python train.py --model="sound classifier" --input="log_mel" --num_classes=[12, 10] --arch="ecapa_tdnn" --kernel_size=5 --eps=1e-08 --max_precond_dim=1024 --batch_size=64 --final_lr_fraction=0
Rows from block 7 of a small sound classifier, named by matrix and row number. Each number is 500 + 25 x the weight over its row's rms, rounded and kept within 0 to 999. All counts start at 0. Numbers have three digits each.
After each channel's rows are labels from the 100 clips, of 14976, where the channel reaches its highest value: "top examples" is what is common among them. Only what is clearly more common there than usual is listed. The data: drum patterns on synthesised drum kits. In brackets: how many of the 100.
# c30: last pointwise conv (model.blocks.7.c3.0.weight, 192x192x1), inputs 96-191

c30.185:488488453486552527539512479501458505519478533477511531501501491545487515528508526552537467509502546502445501540508514517478516526506509497518451469504499546510543465520445505521502487526487521469502490487480515523490482453497514537511510508499510499505526503474479448522484505523520456509
top examples: tempo: 90 to 100 bpm (100)

c30.125:467538495513491520508480529484480501471495510475481463516458536452549504505518503520533466525501532522537487552515548492520504490517511442487524514525452482499510483529488476470517498523453527522538467523509548516516496497508475505494489522445479533487505546522490492461504511545470484489
top examples: tempo: 120 to 130 bpm (41); tempo: 110 to 120 bpm (29); tempo: 130 to 140 bpm (28)

c30.4:452599513489532521507508500498469525471491479439495516482517532463489498504504477532538498526478504478511492462497495525521482438516503467484488505519477532534501498516478449527534525517477467516491481491517534478492512526502482510537541485497518486540462477553483508506483517503488464507
top examples: tempo: 120 to 130 bpm (100); march (59)

c30.30:464464504477492504543532521529489505516466535508499485524437467504512474500532490500516536509514542506507511511442518511560504509520454496506485466500489505515522480557509504511497508497502502507542534529453530567526496502460510534532524458512518528519560491471517488527534457443513446504
top examples: tempo: 90 to 100 bpm (89)

c30.33:445483497506482494496567487499481509477453475530508516513456506488514513542495494567504504518512485504484536511492492507469487521466481454508513515565461506484529502448517491485447581524495493518488500509529500510519487502478503517523445441466579503477461483462554531506498530505422558515
top examples: tempo: 80 to 90 bpm (50); tempo: 160 to 170 bpm (49)

c30.142:478510499510488509518479504453525526493552456530512507494488543499485487485518478474483505494505529511460467503491523468517505469490467495515539493488513569529443515490499546474483469500485479483538490515512484546453518513508496482485563537532505537485494471479487511489518481508479526541
top examples: tempo: 130 to 140 bpm (72); random hits (29)

c30.178:474491549491537479496541488470531490509512511533474467507552505495534483515482497486490487545527533518536498481477501473474488493508510454482531568530502513498529475480530441496519526503509495497510455499536484493480478484495534530493485525485525505485506469532508537488499464545507563512
top examples: tempo: 130 to 140 bpm (32)

c30.27:506524529529480507536507539489565518531484524568499500516527507502502480494476493513516479499462489499481513508502539502501519530482485441525509500515465515504528494509479495550498535538435469534476518492511480534544505478457449481491514518527465523492493475515480494534555496482514486518
top examples: tempo: 120 to 130 bpm (66); shuffle (29)

c30.157:505514511476484512464475468501515501501484509512454495523534492492487484552465490481455498556495493591484512474555445534514509487480542529501504497512520492492529512513504495480463510514528514503516500488473490488480555488555494455501466506474465492472465513529530519558490507475482478499
top examples: tempo: 130 to 140 bpm (49); tempo: 70 to 80 bpm (41)

c30.85:495471532516460465528520503533462493510521526492501456531544523495499490486504520478463501504494507490513497523472467495505524495536505516511493496433458436521471488503487482448500504530526521489521493471506516479506490505504478515508504505492459519489535481441542458513488506562473525531
top examples: tempo: 130 to 140 bpm (98)

c30.131:509510532492495544498524505511526539525480505464490502507532493464516480512499546526470502506493436462470531451524500496477503510504461443506523524509518482520552518495547551522480520528428512476524490506489478484483504526485472453509471528493500441500521535503505500498508496518466541506
top examples: tempo: 90 to 100 bpm (96)

c30.164:485511487511483476488476557497439487492501502497515514503504505528538508507518492498540523503488513497452515505546477492532518457509518493467538538560510520519531505489537529505490545502477532496464488533498500452462482483495479482485499497466513456478471530472530504492475514471477520477
top examples: tempo: 90 to 100 bpm (99)

c30.84:498489563496498469493534495488495515497495501502489500506497496465482506477444478483467486501484562479487492501464483495517515496526494501490490524521482458567471480524523520439509511491520498496531479497505497512526498491520499499497490529495509500483488528465512528509480522572441523503
top examples: tempo: 130 to 140 bpm (95)

c30.0:482502503462525517515514479507484504505508498472491514522463530462487492494513547511507500507471497512454503492527477524509486482500477556539481471498520543532517500528457498521509493542431494439519489519513562501512483526472547483552475527525506493526502526508472480531437488472482511524
top examples: tempo: 120 to 130 bpm (93); march (26)

c30.151:434497508485444478519519507492485494453511515471511477440505455497519492473507464462486505568499493506490516530479494478477503506466526519473508539546524514470462458511449512503460514512482472486493489516520521521502496487520454447508486489500510500502542494470526491527495529532495556541
top examples: tempo: 80 to 90 bpm (100)

c30.9:463499502493550531506523500514492488511503536502507478534524463565492522507527478523501473504517541497454526550499497504503511519488523464468530470483507572512526491499470489557466551480445439499475472494510526533485488486508486482503499499490502479502493469488462531526502488456494497492
top examples: tempo: 120 to 130 bpm (89)

c30.117:427502486543525526544458481564531507503498477459532490496492492484494561464527512496545493491502490519504526509500511501485485534506543514508524451466439542525504488503480476586481505517472488500458503519546520481506474501456483476497535505527516510448490486477506479492476478463467493522
top examples: tempo: 130 to 140 bpm (88)

c30.24:515524522477531528469547487489498522533485506495514532536493492471509540484509498481513465492509481505527501490503478490508497452525468546508541470496504485556481498523495486476493514500500526508534494513523498554532490475485468488484469542515473467465479544449505467499493505535482500485
top examples: tempo: 130 to 140 bpm (94)

c30.104:482502529505511493517516443501532500487521488498500504506535524496487516494486473481521539529505536497546519457485471485492506491490482424456548447497528520488479489495487494483511508495495515559504481510539525501533483523517490540543512506524536548523512523513467467502522546495523460506
top examples: tempo: 120 to 130 bpm (73)

c30.149:475486546489517513527452533538503509487513487463524520508522538552534515503518497476496511501505527487502499520521461481518510499493511534464545453520480494535494506472524528552482480529522511488476515503524524470478528479565477454516463484490495508523480502518506464459480538463498494506
top examples: tempo: 80 to 90 bpm (58); tempo: 160 to 170 bpm (41)

c30.6:508475525547523516530532490500534480462493480480522511480532504472491458547508518519488536478483481475530493516535464523460533490520519519513485513523507483504466512455524492433511517493513519491536520461495514479511523473464481545507489487510558448541476533490517538545548532518516514459
top examples: tempo: 80 to 90 bpm (49); tempo: 160 to 170 bpm (49)